A small sound classifier, trained from scratch.
Training: adamw at rate 0.0015, batches of 64.
Data: 26041 training examples, 13.8 epochs.
Rows from block 4 of a small sound classifier, named by matrix and row number. Each number is 500 + 40 x the weight over its row's rms, rounded and kept within 0 to 999. All counts start at 0. Numbers have three digits each.
Before each channel's rows are labels from the 100 clips, of 14976, where the channel reaches its highest value: "peak on" is the class under the peak. Only what is clearly more common there than usual is listed. The data: synthesised sound scenes: up to three everyday sounds over a background.
# conv: width-3 conv, stride 2 (model.blocks.4.conv.weight, 176x144x3, each kernel summed), inputs 0-71

peak on: howling
conv.161:506526469456521463483474458475504391521482503536544418431508513433514528544478549539501482514486565445542530517478473482501496460442508476473463571537418546515502483510483504453537492514469470472518561448471562544538

peak on: laser zap
conv.118:472566444544536451486561505512547491447479477535521589486526549552470525531530525489489571563595416487487427533502570524555538512513486523513556554575484459485482476429493520481503437493507492514493517556588469470562

peak on: laser zap
conv.170:467546492511545484468437444499426505438494464539576510493502529453455451471461602488462511519548546457484456532484527440493547489486498518480490503500435464433515484507465485468436395462522516499511544516535453502455

peak on: howling; laser zap
conv.103:495583450508480485463477522549570478477506539530517548497450452508474527485549466422441536503502537438480522470464452521505556475461537504533471427494494468451502565464447525440434505461506464470515534524553491478460

peak on: beeping
conv.63:478493515485570494504541556494525555423496476548585516519597520503536502514578471493473525502553529511528519569476506480503575523515476518481503563445514456528463422553500536532536487499540537453499538483538500524519

peak on: doorbell; howling
conv.36:532444518460497498473527506492518503534484529549524485435597502472544534511529532498436355542514516487538484554500485533466480520456505500506516546553475570527558526524512471478519601517477526458515541449454495555500

peak on: doorbell
conv.70:454501550488562541397491473581514519401486448586513527491500504508489516510567483462522472518513432481462500517483512481495490518507489530492557498558497457514532521504529568513500489475594505412531516486494505542501

peak on: laser zap
conv.108:484498439488515499557482485525511459575466479541460489474515472498532454475511613526461513498550444518473465467567575470514516449464522544492587507542500512483456520487529500427449491521471524501510532561570490475480

peak on: door slam
conv.83:463483539515476440525546467495491565503487438503427471580492494483506451459566495523460526452502472486554498493487556517470546462483455503503475429501520562517510416499453457530422502547436504497502501597501459481488

peak on: door slam
conv.14:535465486460539505531453516552569516526536543462453455471515460471509519461462526565425547544493518468438437423526498473519509509472518504439491525475503494447492535452549464506475501483431449538513464545516428522406

peak on: siren
conv.5:503511458537503460533430517523505467511490471495410506485475501498528539455489544514546496464443439504469544473526472464485506488515441518494529493497465525511599543503546530423567560482511527542469471431494458528438

peak on: doorbell
conv.71:461471468467487509535490453526451530484456482493522482465526560514528527525554556546520389510526445486464475508507595504460452497512420491456603502560545509464579482522523489493494445512520522445511492467475480443479

peak on: glass breaking
conv.73:549438505475475523503538488546491496579546490503476466492447458424513504475522489564498522552508541525513463502528552563490546511514531533532523496482541495425556563522472456483495500517402421564469528540493581520487

peak on: laser zap; siren
conv.50:496554465529483509454515510467550466533531490471515467459488500586521483461456532535477531508466531462477512483569496493516496487415590483478437496558433524527545518500504504447467501493486509553519530565563490472534

peak on: church bell
conv.96:545515434414463478544537529512532458564523533489597484549524542402445477560496542550499505557523559491549512486496479493491531490509513517505449519483572524521561479522501426489485484540402459537543484527461565521524

peak on: doorbell
conv.11:517554487432469457516524509547460491517468550468531525500519551435493527559497519524553552510501508505503508530447497468539556544480498464478496497521551536525594525486454449504502516473509468456521518514497463580484

peak on: doorbell
conv.124:448487467500452446464513525492504512482476431570526516523515531487462515536512481523452468540471532462501520519412553460442531501451493457476559490553547467452576496525486508536453490497587500449518546482461541483498

peak on: door slam
conv.95:488432553491493521480468481520469467462525474462517580569466491526464562481525477518519514488444464480544520540422526511473551519443520546528543529485470559523509474490447504450516457433536543509494466518531443446483

peak on: laser zap
conv.43:473616457546507537469485454520518500472532531535506486482521519625487493483492459516532501591489562508469505473612516498534472479530532537495475473500512501510538542598541567493492522432535453554485514464539538489531

peak on: howling
conv.87:511568486454502492564467533542524465464463502553571477381554493464527526465519543554518511520493472565419515491442560489552432484522455543510549528500516408484547514508531496431513489506498521453511517466464493538456

peak on: explosion
conv.54:478552490539500469539514484528447514492544503507568470509555509583516485507524457514420476531485474494538394532540492517511446439453423474503553478488488544469493416515504540515453442412533497512475471521513475545522